{"model": "multi-label audio tagger", "dataset": "synthetic speech, music and everyday sounds put through simulated rooms and audio effects", "n_mels": 80, "hop_length": 160, "spec_augment": true, "arch": "conformer", "norm": "rmsnorm", "head_dim": 16, "qk_norm": false, "inner_norm": false, "positions": "rope", "kernel_size": 15, "init": "kaiming_normal", "max_precond_dim": 1024, "adamw_weight_decay_other_params": 0.05}
Rows from block 3, named by matrix and row number. Rows with one number belong to one attention dimension. Each number is 200 + 30 x the weight over its row's rms, rounded and kept within 0 to 999. All counts start at 0. After the name is the row's rms in percent of the matrix's.
# v: attention value (model.blocks.3.attn.v.weight, 256x256), inputs 0-85
# proj: attention output (model.blocks.3.attn.proj.weight, 256x256, transposed), outputs 0-85
v.172,106,159,184,208,231,211,224,213,142,217,223,260,203,213,222,165,215,213,212,130,197,192,176,236,221,201,167,256,254,242,219,186,212,214,210,197,168,200,195,191,129,234,180,195,193,216,190,170,206,210,196,183,198,190,239,235,167,240,246,201,191,214,258,228,232,172,216,211,190,188,243,181,131,179,157,209,245,142,118,216,245,137,192,166,189,171,162
v.173,109,190,191,242,154,210,194,196,207,237,181,178,204,224,182,164,174,158,166,180,186,140,115,181,137,166,173,193,161,231,177,230,143,242,184,283,184,237,220,204,202,209,166,217,198,191,167,188,198,161,238,195,205,212,221,227,192,185,184,187,243,202,191,180,232,175,209,243,191,222,194,180,172,252,234,209,272,224,178,225,204,193,214,182,203,190,212
v.174,092,194,192,240,209,216,187,210,150,208,222,212,236,239,185,193,170,197,210,210,199,237,199,202,185,209,188,214,187,222,224,213,197,221,167,194,233,195,251,186,149,159,190,203,184,227,192,181,173,230,245,240,191,220,161,234,171,161,123,206,165,179,238,201,218,176,231,154,251,174,234,211,243,191,201,251,166,224,207,217,242,181,217,184,209,164,176
v.175,105,203,222,199,176,239,178,218,230,213,186,243,189,181,148,215,206,239,176,208,198,191,193,200,167,234,224,184,215,231,132,190,145,180,226,183,172,207,227,212,196,199,177,219,218,196,200,177,248,197,215,143,200,182,169,230,189,203,153,201,162,207,200,167,197,269,203,258,167,277,206,248,214,182,178,180,215,169,199,180,209,190,154,242,192,163,166
v.176,096,133,184,189,180,173,182,214,180,157,222,183,194,285,231,261,226,216,193,173,196,226,209,205,193,191,228,197,174,173,221,196,221,240,285,172,216,213,202,243,155,233,169,151,203,155,212,202,213,190,205,217,194,168,232,180,205,192,254,193,150,183,218,232,243,235,216,202,250,126,215,181,176,222,188,172,218,209,284,208,227,210,137,159,202,204,176
v.177,108,191,171,174,202,213,247,207,247,205,198,219,211,191,225,170,208,228,217,222,240,199,155,225,162,246,159,170,175,239,175,195,233,205,205,164,171,201,227,162,228,254,173,233,201,159,180,199,249,182,173,217,224,188,237,185,138,225,206,190,174,209,205,174,104,211,215,175,180,135,160,187,169,159,209,201,180,102,205,188,227,211,213,220,171,158,217
v.178,115,193,197,168,246,246,229,201,240,156,191,226,169,257,188,226,206,199,170,186,227,191,237,148,180,199,202,167,192,188,185,179,150,199,146,250,238,143,224,167,156,204,157,195,197,277,221,221,225,253,246,233,219,188,213,123,189,208,154,180,224,237,174,202,193,237,213,190,229,202,251,182,206,231,262,176,256,186,222,208,225,179,208,197,248,158,239
v.179,114,231,201,154,187,143,233,158,235,196,174,229,214,186,209,169,244,261,226,183,226,165,174,225,192,202,191,221,247,193,226,195,184,247,214,169,189,188,187,196,221,117,199,181,215,201,208,243,202,196,188,207,190,222,180,225,245,265,167,256,199,241,203,198,181,167,195,220,204,191,250,175,233,195,225,239,230,161,155,250,209,249,202,149,239,219,204
v.180,106,163,186,176,142,156,194,172,132,151,213,188,213,153,130,216,233,235,152,178,185,189,192,323,226,239,155,218,212,159,225,226,238,200,197,186,160,180,159,210,202,141,192,212,173,180,158,139,158,169,156,221,187,199,294,235,249,166,171,237,212,187,207,247,158,198,178,227,210,222,241,212,172,204,206,199,146,179,160,187,154,225,244,210,173,209,174
v.181,097,175,195,198,214,216,195,187,193,252,157,183,263,198,204,195,188,196,219,246,204,188,146,175,187,240,249,211,224,186,225,211,234,249,155,235,209,207,249,215,235,209,240,179,177,184,188,242,259,193,191,250,157,180,232,205,214,163,215,160,205,155,178,199,193,222,191,224,144,135,201,147,179,203,198,219,173,167,196,179,231,128,195,174,191,225,173
v.182,098,205,242,223,255,174,226,214,155,196,173,194,181,259,189,196,157,135,207,207,182,198,201,206,240,190,198,198,198,263,172,201,172,137,200,220,199,221,220,206,197,172,143,160,263,241,221,222,218,182,254,158,217,193,217,216,214,154,219,172,216,217,174,208,230,201,182,169,166,240,180,206,234,199,188,144,220,231,220,205,195,164,176,197,210,213,186
v.183,110,136,211,163,242,174,247,164,205,199,260,204,218,219,218,196,229,226,188,235,225,176,149,209,182,278,228,168,251,176,192,144,159,227,179,197,219,197,214,204,193,214,214,209,183,165,208,192,170,185,233,195,210,169,206,219,146,176,252,206,158,171,208,167,192,225,201,217,162,198,171,177,190,248,210,215,225,227,220,185,204,242,228,216,197,163,196
v.184,108,264,219,141,137,216,219,211,184,187,203,236,184,169,206,208,195,241,209,193,208,215,179,160,206,193,196,197,191,170,183,162,176,192,149,205,217,181,214,215,160,189,189,258,137,245,190,220,185,223,224,195,239,177,209,154,194,180,162,182,189,232,218,156,231,179,259,169,182,231,190,229,227,148,223,213,200,152,226,162,197,165,204,212,166,180,231
v.185,111,236,192,258,169,181,234,210,230,231,204,235,204,181,194,162,165,158,183,239,215,164,250,222,190,185,208,165,195,198,192,222,239,209,211,215,192,191,211,246,158,234,167,179,198,217,247,227,188,174,244,214,223,181,156,196,213,242,182,186,236,218,142,163,168,181,209,213,184,205,150,174,270,207,154,201,192,227,191,210,225,186,174,229,179,162,222
v.186,102,200,206,213,204,170,176,205,209,190,191,218,217,232,185,235,179,221,223,233,178,174,216,186,211,184,237,183,258,217,190,209,217,213,188,211,237,227,211,161,203,147,201,175,239,210,164,190,233,276,207,248,193,157,142,208,197,218,239,216,166,200,225,170,232,216,205,216,181,130,208,180,258,229,145,204,237,239,203,184,216,180,147,221,209,269,194
v.187,124,183,231,208,185,204,235,188,235,190,191,222,203,210,198,208,196,144,240,199,183,202,209,189,209,184,158,192,213,211,245,178,188,228,253,210,225,144,176,252,144,226,194,190,162,155,229,195,203,212,204,226,212,146,266,187,197,254,179,177,178,188,207,209,214,232,226,153,200,228,168,163,173,155,218,211,200,232,194,224,245,188,189,200,215,191,258
v.188,104,241,290,242,196,203,206,162,248,183,206,190,258,158,194,204,157,185,131,214,188,196,136,215,199,205,185,227,222,254,190,196,174,196,150,204,214,200,190,139,255,170,214,216,197,200,182,173,231,253,170,220,214,243,119,197,218,134,215,182,221,231,201,241,224,139,218,167,171,205,248,200,181,196,208,169,199,227,195,234,188,262,207,220,206,234,195
v.189,102,151,268,204,200,167,205,169,200,161,199,147,234,201,192,210,205,168,174,205,233,196,126,175,177,169,202,252,176,216,232,193,214,189,202,207,231,199,185,220,214,135,238,149,235,210,215,198,261,196,199,180,188,183,153,181,183,188,190,206,256,250,174,183,173,187,255,192,236,200,209,174,204,216,205,196,185,227,220,228,172,250,184,151,185,204,237
v.190,111,207,243,206,163,217,186,167,276,178,210,236,232,167,149,216,258,249,188,218,156,238,230,253,211,161,197,213,210,195,165,231,195,197,222,234,181,212,158,173,185,182,231,191,164,196,188,187,162,261,187,191,188,231,239,176,163,259,167,224,239,217,167,231,190,183,217,204,255,213,222,157,230,222,238,168,173,204,219,232,210,225,234,223,164,224,174
v.191,104,223,176,177,180,221,189,223,201,190,244,230,217,186,215,184,250,218,222,175,251,215,175,206,218,196,169,196,211,209,194,236,274,252,256,206,220,214,206,174,233,117,165,244,219,201,221,156,184,164,167,214,188,245,219,190,228,175,171,209,221,177,175,172,149,201,159,163,174,163,226,221,184,156,203,208,199,204,217,195,205,191,148,185,233,157,231
v.192,112,188,202,208,166,188,189,265,195,173,215,153,196,205,143,215,178,206,211,236,191,190,189,188,213,191,167,231,177,256,227,177,210,230,187,282,187,194,219,192,194,170,211,238,213,236,204,174,136,239,188,202,195,192,193,256,187,177,237,245,177,174,232,148,231,194,161,191,195,190,221,206,210,193,173,231,197,176,167,215,162,184,179,188,232,171,171
v.193,112,229,211,222,213,201,215,167,238,188,204,202,167,265,273,180,270,181,210,195,203,220,195,179,234,163,222,206,222,120,260,189,224,152,146,158,173,159,192,197,168,208,192,164,216,183,175,146,199,173,261,231,214,196,221,195,207,196,210,201,155,234,191,254,214,204,157,185,168,211,190,206,171,178,209,205,275,203,145,189,201,197,250,255,190,232,219
v.194,111,184,234,179,154,190,155,186,168,166,167,213,244,196,190,173,208,245,226,265,243,197,179,166,209,281,204,187,260,180,168,197,164,190,219,236,223,169,186,206,212,236,212,219,224,208,220,146,165,285,187,173,223,182,187,199,237,192,217,198,181,223,216,181,179,244,217,210,129,234,178,189,194,223,133,218,160,236,170,181,187,217,189,175,220,225,233
v.195,105,221,168,228,212,168,207,188,189,209,250,247,227,203,241,190,222,262,231,225,217,180,200,227,240,201,237,149,245,211,254,190,200,245,200,182,210,202,221,240,251,153,231,216,163,179,197,187,232,233,190,205,223,200,174,212,165,183,229,182,233,213,213,174,204,183,153,213,172,230,194,206,148,202,221,171,191,178,195,251,199,155,224,226,167,201,186
v.196,113,200,160,189,150,255,192,168,243,240,202,179,173,237,188,243,215,200,201,165,165,185,164,190,230,199,237,228,189,220,140,188,155,242,197,276,218,212,208,218,180,206,211,191,206,213,217,221,190,231,213,223,250,225,222,185,134,208,209,190,190,194,197,259,190,191,188,212,205,233,208,209,218,184,173,248,217,130,184,150,265,196,214,195,240,212,195
v.197,112,220,193,157,249,174,181,198,201,196,156,157,209,250,185,218,195,177,203,155,148,281,204,227,243,203,166,202,142,181,249,222,234,214,128,174,173,174,154,149,160,244,205,177,202,198,197,228,183,120,216,202,217,246,209,192,201,241,183,227,216,179,177,188,200,179,181,216,233,229,233,216,117,140,208,199,216,199,216,218,183,218,209,205,243,211,118
v.198,108,201,208,221,198,139,220,193,205,196,206,185,232,175,224,205,184,217,159,237,198,180,232,193,214,200,233,149,241,231,196,191,218,237,186,212,220,242,234,188,209,201,142,246,156,232,162,171,169,174,213,180,149,119,173,191,199,176,216,167,256,231,166,178,180,230,184,166,137,198,213,198,187,212,207,171,198,198,193,212,244,184,230,198,143,198,227
v.199,109,229,208,189,206,186,148,219,214,156,186,193,221,215,180,252,149,239,204,165,253,179,246,165,141,179,211,171,199,249,191,237,139,180,189,188,235,221,185,200,217,211,164,196,179,207,247,229,167,215,201,144,224,193,220,244,189,157,220,191,205,140,177,177,151,198,199,218,228,200,211,175,234,174,220,152,227,181,160,170,186,199,204,184,200,168,217
v.200,098,189,169,194,192,174,224,223,201,188,179,201,174,251,204,243,202,199,189,198,183,205,212,216,275,176,208,196,150,190,257,219,239,227,219,237,201,195,207,192,184,219,186,195,205,255,191,188,183,196,174,242,235,181,215,188,208,252,176,161,194,181,188,219,167,237,187,197,173,170,209,200,211,202,225,285,233,224,214,208,249,137,209,235,131,247,209
v.201,113,201,184,196,246,188,182,181,185,232,168,211,225,188,194,158,188,193,187,266,208,172,193,191,213,201,135,225,189,246,182,183,212,185,257,178,235,230,209,160,181,175,169,177,193,167,219,162,179,224,137,243,207,183,227,196,240,208,178,180,214,210,170,170,205,239,211,262,213,253,177,140,200,201,185,233,238,221,193,216,195,202,208,167,182,220,164
v.202,103,204,182,154,206,277,168,215,210,160,248,211,245,231,168,205,174,211,208,191,167,139,171,187,247,238,167,198,229,230,187,141,204,200,208,191,159,163,210,171,165,175,178,175,192,214,220,209,246,185,201,192,206,250,177,188,146,153,193,163,201,211,218,200,188,164,184,136,192,242,231,196,209,250,203,215,219,191,229,202,252,221,213,226,203,196,246
v.203,114,225,226,188,230,186,175,197,194,258,200,230,238,240,193,217,162,208,230,222,178,220,200,170,252,231,235,195,227,202,198,229,149,186,195,196,205,168,196,107,196,222,194,190,232,200,167,225,243,226,194,252,171,238,176,238,262,217,202,202,241,185,177,175,210,190,184,224,242,182,225,254,198,211,168,251,165,167,166,202,138,261,221,191,227,199,190
v.204,104,216,181,214,178,172,199,221,224,220,177,171,185,133,159,207,191,214,190,186,217,191,238,166,207,225,190,222,192,176,184,196,213,225,224,211,153,162,170,250,222,188,273,204,178,209,211,209,179,185,218,145,166,126,145,135,210,189,167,195,162,179,201,207,244,290,200,194,247,147,180,245,188,233,211,177,195,210,186,195,133,197,180,195,209,193,205
v.205,105,242,217,187,187,223,214,258,206,219,212,198,170,203,223,117,229,210,247,190,213,266,241,214,185,206,215,225,233,214,194,214,186,229,241,235,212,242,173,180,188,197,222,229,162,221,220,228,180,219,173,243,205,233,223,202,219,198,181,190,211,182,207,155,194,212,215,220,217,168,313,229,234,231,201,209,185,191,190,187,272,169,183,214,119,200,163
v.206,101,295,220,233,123,199,195,187,201,237,239,176,196,183,155,247,189,217,212,211,213,202,221,163,170,181,192,173,163,231,187,246,208,169,190,253,189,207,209,216,240,221,178,216,206,193,190,177,209,195,261,171,188,231,188,215,228,189,196,183,160,224,148,173,226,232,215,218,198,175,197,169,174,225,196,199,205,188,216,170,153,190,239,216,187,151,197
v.207,107,190,227,253,226,193,217,204,147,211,155,210,239,156,183,234,213,240,173,234,192,163,233,220,158,188,196,178,265,200,151,168,186,249,197,216,240,225,210,138,249,195,155,224,164,193,238,223,156,158,146,211,187,230,202,209,185,228,233,285,164,190,158,203,201,191,198,212,221,257,203,161,276,192,233,223,229,201,182,195,213,231,179,224,222,234,153
v.208,097,178,220,180,229,219,201,171,223,179,208,210,190,206,155,298,247,245,205,165,197,197,139,249,187,164,173,153,156,171,201,177,213,168,179,185,202,178,194,145,228,180,220,155,238,244,206,153,174,217,177,227,189,213,215,193,200,214,188,204,143,230,222,253,163,155,198,157,270,193,197,172,176,175,165,214,195,203,185,150,205,170,175,189,195,206,192
v.209,094,222,236,183,216,217,193,236,175,176,193,219,233,226,216,227,231,228,186,203,202,218,219,239,203,225,170,254,194,240,242,217,170,211,194,239,192,221,260,177,205,187,204,132,233,241,192,214,192,171,222,185,182,226,172,188,174,160,190,203,199,203,174,203,173,199,206,166,212,211,192,179,163,178,238,250,188,190,194,234,198,183,230,204,135,203,182
v.210,103,137,140,219,180,220,233,179,236,203,176,203,151,204,188,196,216,232,203,246,210,190,250,238,217,188,199,166,187,168,226,211,175,177,123,196,223,190,216,240,208,155,171,195,220,253,247,242,214,215,236,214,126,206,222,173,182,194,163,151,183,212,191,193,201,168,191,198,227,181,225,219,256,194,226,257,175,246,204,196,216,136,174,183,226,219,255
proj.172,104,188,135,206,182,153,215,182,174,208,160,192,200,157,180,143,190,192,222,149,287,186,257,175,172,226,196,185,218,211,210,219,238,174,227,220,221,181,181,202,226,143,190,202,206,259,179,223,185,216,171,201,185,238,211,224,238,198,140,183,262,242,252,174,201,185,224,228,231,219,171,205,227,233,277,197,192,211,201,217,218,215,182,130,222,197,219
proj.173,104,162,200,194,222,149,174,219,202,210,161,252,212,199,225,246,211,193,209,252,218,179,216,141,171,194,182,251,250,216,264,246,192,182,202,145,203,218,208,179,131,192,170,200,139,211,196,227,233,214,270,215,205,215,245,144,104,226,165,197,230,219,185,185,252,164,175,193,181,222,231,160,195,173,203,176,145,222,184,152,208,189,190,182,216,202,222
proj.174,086,117,180,165,198,163,184,209,178,194,270,195,224,153,218,230,191,247,179,180,136,160,236,207,212,191,190,193,198,193,185,230,187,211,198,189,185,199,204,191,171,173,241,224,256,145,238,239,213,101,239,217,208,249,230,192,199,202,230,219,233,162,201,244,203,173,187,170,221,179,143,192,209,195,208,180,266,189,213,179,134,245,211,181,203,154,160
proj.175,103,150,232,167,236,226,217,209,205,193,211,242,248,191,208,146,188,185,179,243,222,228,216,184,209,176,214,154,251,152,223,171,121,242,136,169,206,215,145,216,192,212,202,183,202,245,290,188,221,177,215,240,174,192,163,194,238,239,202,230,221,194,205,230,226,145,225,167,192,213,220,225,162,194,227,197,207,222,168,202,211,184,159,178,153,187,206
proj.176,088,175,172,215,193,212,221,223,231,197,224,202,209,235,204,256,182,298,173,227,203,200,161,205,136,186,239,118,156,169,219,193,201,122,208,173,193,243,205,186,221,204,203,170,237,185,222,189,201,231,206,214,196,181,182,220,227,142,185,236,207,199,201,185,234,185,225,202,138,207,174,155,200,194,231,184,264,196,221,216,213,183,191,229,158,165,183
proj.177,090,170,216,221,214,225,207,198,147,254,195,208,194,226,215,277,233,234,175,230,195,197,230,173,208,209,177,166,228,169,256,224,193,208,195,207,202,183,195,212,154,191,221,205,152,217,212,208,112,221,187,193,159,206,175,179,253,234,195,201,172,215,165,249,197,163,200,253,213,175,171,249,170,152,206,192,190,190,193,164,220,167,292,230,200,190,145
proj.178,100,209,211,196,173,230,200,167,202,217,247,185,149,212,255,185,121,242,248,206,165,244,188,170,185,185,246,202,191,201,187,245,198,171,185,223,240,196,230,297,209,195,147,193,221,203,232,187,203,190,208,202,232,235,225,235,201,203,227,203,244,194,218,167,231,215,200,198,105,213,190,231,214,239,176,198,178,225,216,234,196,188,195,160,198,268,172
proj.179,097,239,183,240,159,197,160,246,208,171,221,196,179,250,186,230,213,148,188,225,169,227,203,227,200,193,142,253,158,157,191,188,209,202,178,241,262,203,221,195,185,183,178,216,213,196,170,186,201,232,206,177,215,234,214,241,261,172,193,216,192,149,218,246,201,220,177,174,161,189,241,199,194,213,139,239,187,191,252,171,207,240,191,156,185,209,209
proj.180,087,260,227,164,242,193,197,217,229,167,202,249,202,219,140,210,209,257,168,198,185,198,217,174,239,182,178,200,168,269,201,219,219,213,212,203,190,196,185,165,134,231,197,206,229,171,251,187,192,220,179,202,210,206,191,187,208,170,275,181,233,219,155,236,249,196,189,216,204,158,265,155,237,210,192,172,202,236,220,180,227,227,128,185,210,185,218
proj.181,087,176,215,173,231,179,211,202,189,206,220,236,195,196,220,178,207,210,196,206,157,203,149,214,195,192,167,189,266,204,204,207,217,169,176,193,199,276,165,231,133,243,207,209,228,210,214,231,209,255,169,197,227,233,204,192,181,241,199,251,198,263,173,227,179,241,226,179,150,206,219,193,216,174,205,198,225,147,214,166,201,224,248,200,208,231,230
proj.182,085,200,223,182,243,228,196,262,178,188,231,206,218,230,203,177,216,251,214,195,214,242,205,183,175,237,223,200,159,200,220,168,194,175,161,209,203,188,211,170,188,173,205,268,186,178,219,209,198,152,216,224,133,167,188,213,139,199,210,237,203,161,161,244,180,200,196,195,202,191,135,192,130,193,174,201,141,200,232,196,165,207,212,197,239,195,238
proj.183,103,198,180,220,145,229,239,209,183,256,210,194,201,218,266,190,178,161,230,186,159,217,196,193,229,181,211,189,199,204,168,204,226,231,160,166,162,219,245,215,125,206,167,208,233,257,223,187,248,226,165,228,192,222,180,147,184,195,247,200,204,240,207,194,206,152,154,165,203,197,198,165,209,147,165,252,196,250,192,183,197,177,199,188,197,240,177
proj.184,092,168,215,168,209,154,169,204,246,231,198,212,150,209,260,214,190,204,228,218,195,190,199,202,192,196,223,218,212,168,176,149,191,205,202,196,195,201,208,234,174,175,210,166,184,202,167,147,185,219,162,203,141,248,206,177,163,201,172,188,172,215,192,191,208,201,240,209,192,97,205,216,192,197,224,177,217,238,133,225,153,225,235,171,308,173,148
proj.185,098,200,187,200,236,190,229,225,165,199,204,262,197,208,192,262,214,233,214,158,212,216,228,147,244,207,151,221,202,158,292,246,212,190,230,204,167,225,191,230,232,237,214,122,168,205,140,222,174,192,224,231,172,265,212,187,175,160,155,189,220,208,204,212,192,219,199,161,195,198,203,165,180,164,170,249,180,165,140,223,238,219,133,177,179,199,182
proj.186,093,243,284,229,226,239,253,171,223,238,202,253,180,234,178,206,187,144,239,217,213,219,109,189,198,208,182,225,130,243,182,187,166,216,148,143,189,227,202,188,202,212,188,210,214,171,221,263,238,254,224,206,217,161,226,197,135,241,200,185,176,205,168,215,196,240,218,219,205,206,201,218,164,231,273,222,266,240,217,226,189,148,211,204,166,208,216
proj.187,099,170,178,153,184,191,161,210,179,196,214,212,195,174,201,329,251,207,151,216,238,199,213,195,197,172,240,222,211,182,203,170,234,215,242,170,194,227,178,177,185,225,200,214,238,233,195,189,175,208,205,231,166,205,262,186,190,171,166,192,216,173,124,172,266,206,130,125,159,191,183,188,192,209,157,185,190,267,181,238,191,192,200,167,183,202,227
proj.188,103,147,184,192,156,203,169,204,145,195,208,164,189,185,194,180,208,198,192,193,212,194,258,204,195,208,200,179,189,216,211,186,163,246,205,268,148,184,132,167,198,177,205,173,200,222,221,202,116,138,187,198,198,175,151,246,172,227,116,196,154,236,229,232,136,189,228,192,152,170,204,243,195,238,179,178,164,215,181,212,190,221,182,170,198,200,218
proj.189,096,163,183,216,262,171,142,263,233,213,187,230,150,213,235,202,173,205,207,180,170,217,228,187,111,220,196,155,173,172,161,164,222,207,247,193,237,221,245,140,214,232,210,173,182,206,211,114,212,213,227,140,242,261,183,191,202,218,161,269,145,180,204,137,213,227,176,171,175,220,172,191,206,228,217,185,220,216,223,200,225,189,203,184,206,184,180
proj.190,095,147,208,202,209,196,178,219,188,188,205,203,132,231,211,169,209,138,166,250,236,226,286,219,176,156,222,197,162,267,173,237,240,213,218,223,224,172,178,216,233,180,184,145,204,188,224,240,176,191,217,190,188,177,182,194,175,181,195,208,193,193,161,216,237,188,176,247,115,141,186,172,189,222,147,223,174,146,256,202,190,181,178,161,246,213,264
proj.191,091,224,218,139,174,199,158,198,171,219,170,192,179,220,209,207,195,159,189,217,230,183,196,183,218,169,192,197,182,201,209,178,205,194,150,201,167,208,214,186,211,186,179,153,220,190,217,147,175,148,175,221,215,132,200,160,153,219,155,243,231,181,235,169,206,261,188,178,239,216,251,197,174,156,157,218,161,208,223,237,212,176,184,184,235,136,136
proj.192,109,164,206,146,209,184,228,170,142,215,209,185,207,135,229,272,232,231,193,212,189,197,222,172,187,209,155,245,201,205,169,207,220,235,239,172,188,212,231,242,170,173,177,213,197,218,183,189,238,197,211,163,210,172,207,254,177,229,200,216,189,193,265,163,258,194,179,201,202,129,182,224,275,189,179,223,208,147,207,176,277,165,213,233,160,207,233
proj.193,096,185,243,189,207,249,245,203,181,202,143,193,189,198,193,155,190,187,187,182,272,246,168,218,222,190,192,205,179,233,189,222,195,180,187,262,175,199,183,229,171,173,236,168,219,203,193,153,237,159,178,224,182,225,188,200,193,178,249,181,202,143,166,230,200,177,231,180,223,216,168,180,218,156,192,245,177,189,199,213,198,203,165,179,197,157,196
proj.194,099,225,228,271,168,233,226,261,189,222,183,158,195,216,210,191,209,238,160,193,172,183,182,209,172,181,193,195,179,166,196,261,175,197,178,113,202,201,212,196,219,208,193,182,169,217,223,212,192,232,219,169,164,172,254,195,162,195,227,166,196,209,196,153,231,221,223,223,202,189,242,162,176,159,208,221,250,114,153,198,244,198,167,171,222,201,187
proj.195,101,184,176,180,226,205,237,182,170,197,219,219,211,210,225,234,192,230,238,302,172,204,238,192,189,243,157,213,185,188,181,269,160,186,164,221,205,157,255,213,208,201,149,137,165,232,245,194,100,155,197,202,213,195,165,170,191,176,209,213,165,194,235,142,226,202,162,159,213,205,184,231,190,201,198,200,247,147,191,188,224,191,170,199,190,152,223
proj.196,103,197,247,244,235,213,192,95,158,243,221,168,232,211,205,206,172,183,226,190,176,196,203,245,253,236,208,179,218,196,211,202,190,183,229,191,219,209,198,214,232,197,237,253,180,242,216,149,174,193,133,234,265,214,233,174,228,186,142,222,174,180,222,205,228,184,202,174,221,181,146,161,182,219,217,176,223,174,231,164,201,180,122,198,194,177,228
proj.197,100,177,170,190,163,159,224,171,291,160,167,215,159,261,185,211,154,237,224,209,212,203,236,265,255,136,195,211,222,266,173,183,202,199,199,190,250,258,232,203,168,207,205,194,209,233,183,157,265,191,238,215,182,227,204,225,216,192,205,150,228,202,198,245,214,159,196,146,238,211,204,193,186,242,215,240,201,225,207,164,233,194,231,143,178,248,212
proj.198,094,239,190,240,215,266,224,189,220,218,152,217,253,133,176,243,224,200,151,186,196,203,284,217,219,163,220,218,221,170,234,174,158,211,209,177,189,250,237,161,211,160,176,197,222,266,219,169,199,211,181,235,166,218,194,199,184,172,153,241,224,181,200,176,212,173,183,227,187,220,193,222,226,145,182,196,218,154,178,221,192,203,230,217,211,148,209
proj.199,097,183,168,206,257,170,232,168,184,251,202,280,181,181,208,219,246,171,238,223,96,189,217,197,254,195,198,228,160,137,180,189,233,194,235,194,118,184,217,196,195,203,195,220,168,182,193,188,171,199,186,193,189,178,183,213,180,182,199,250,142,196,182,178,231,211,259,174,168,234,189,208,166,179,171,178,219,187,240,197,195,199,195,216,205,163,232
proj.200,105,199,213,175,253,267,229,200,217,235,144,192,203,185,183,181,159,188,161,186,212,201,265,130,176,179,187,199,217,197,235,186,166,194,212,182,151,208,219,193,190,215,158,192,258,183,168,149,186,207,160,265,202,187,201,236,221,239,195,250,208,209,209,235,151,191,220,222,195,143,140,203,230,178,189,173,197,203,231,137,250,236,241,196,202,187,196
proj.201,102,252,175,209,160,212,200,223,190,193,226,235,133,207,203,194,175,222,165,201,207,187,172,207,174,231,209,203,206,161,220,185,199,236,205,206,219,215,207,178,263,235,190,220,188,198,188,220,180,254,198,182,222,225,162,246,187,205,223,141,149,216,218,189,148,181,212,164,198,237,190,195,223,214,190,242,223,140,203,184,174,186,216,181,155,241,230
proj.202,107,201,194,237,171,214,243,230,165,153,193,199,236,178,203,235,233,154,172,184,212,181,194,204,174,151,170,220,170,226,221,220,288,234,185,223,156,201,190,228,182,216,162,143,152,179,151,221,227,206,211,238,205,212,209,150,215,207,258,222,217,186,202,198,195,199,155,228,254,226,203,211,178,247,231,210,179,262,154,186,163,215,180,195,171,223,183
proj.203,101,238,178,168,163,185,201,175,177,157,195,179,209,206,179,235,184,180,263,243,208,191,212,245,174,205,203,219,207,239,171,225,159,144,174,266,222,223,246,212,208,207,158,180,211,260,171,166,199,184,229,220,222,217,159,210,165,198,204,225,176,158,212,121,195,131,229,186,173,227,191,169,214,209,199,227,186,168,211,193,266,163,213,203,212,229,262
proj.204,095,205,194,177,150,228,188,184,187,184,190,197,281,131,157,162,200,234,225,192,200,192,236,178,191,227,232,212,260,198,189,132,204,185,183,250,183,276,198,220,179,173,208,171,179,183,223,162,173,181,224,225,227,226,199,155,152,235,231,163,233,177,169,219,138,222,188,167,148,206,246,178,220,192,222,160,256,231,226,198,233,202,165,202,229,184,189
proj.205,096,251,156,216,157,170,276,205,207,179,182,266,190,175,226,224,193,211,201,198,217,182,213,167,185,170,289,253,172,244,153,208,243,153,253,127,231,253,218,207,172,186,233,153,228,193,155,150,225,148,207,192,221,202,169,245,235,202,162,185,167,206,183,235,200,214,188,196,177,257,168,235,240,195,143,200,203,207,182,222,243,207,244,213,211,146,182
proj.206,098,222,156,186,224,214,202,196,235,177,149,174,197,180,231,218,203,204,234,222,201,188,306,191,244,166,191,208,250,223,151,171,182,184,178,240,237,190,164,231,219,195,206,173,207,100,237,172,242,201,240,233,202,170,208,205,239,208,222,163,228,227,183,209,199,222,164,218,177,207,223,188,215,241,204,196,241,140,199,206,182,215,195,115,218,171,225
proj.207,097,199,226,220,168,180,188,169,205,173,197,201,178,184,139,227,196,169,178,199,214,233,180,212,248,196,220,117,201,181,201,183,137,183,199,150,240,211,235,184,168,210,146,190,202,242,264,297,203,227,203,183,222,261,229,218,181,180,165,232,180,184,211,228,221,257,207,155,158,169,156,275,217,198,195,188,172,184,216,181,204,196,263,173,171,238,161
proj.208,096,208,191,196,177,236,159,204,153,217,256,236,227,166,206,218,150,203,225,187,182,206,217,132,216,200,200,236,229,185,229,197,207,203,173,247,200,238,235,225,244,164,222,183,190,159,156,202,199,173,194,226,206,183,210,200,207,191,198,198,165,189,197,198,220,217,157,211,168,246,216,225,209,161,280,236,215,213,168,179,229,248,161,209,255,178,259
proj.209,089,161,181,214,207,199,206,230,196,218,223,161,167,226,231,220,238,207,244,214,208,164,180,208,164,145,240,200,192,174,188,217,217,193,195,139,205,235,208,222,247,200,215,228,156,204,188,224,161,153,240,173,208,195,231,179,179,238,194,217,187,212,229,227,209,184,216,156,200,179,170,219,178,138,142,211,187,204,214,160,180,208,155,181,252,243,228
proj.210,097,139,218,227,173,252,130,185,134,197,204,247,219,212,226,143,170,213,213,240,179,161,245,224,244,169,193,202,184,232,242,241,253,200,122,272,216,208,202,206,211,203,163,168,173,191,213,203,124,224,228,170,219,189,251,227,236,184,219,232,180,191,203,235,161,229,189,190,215,203,228,175,202,216,211,235,160,183,196,259,202,229,224,173,230,231,184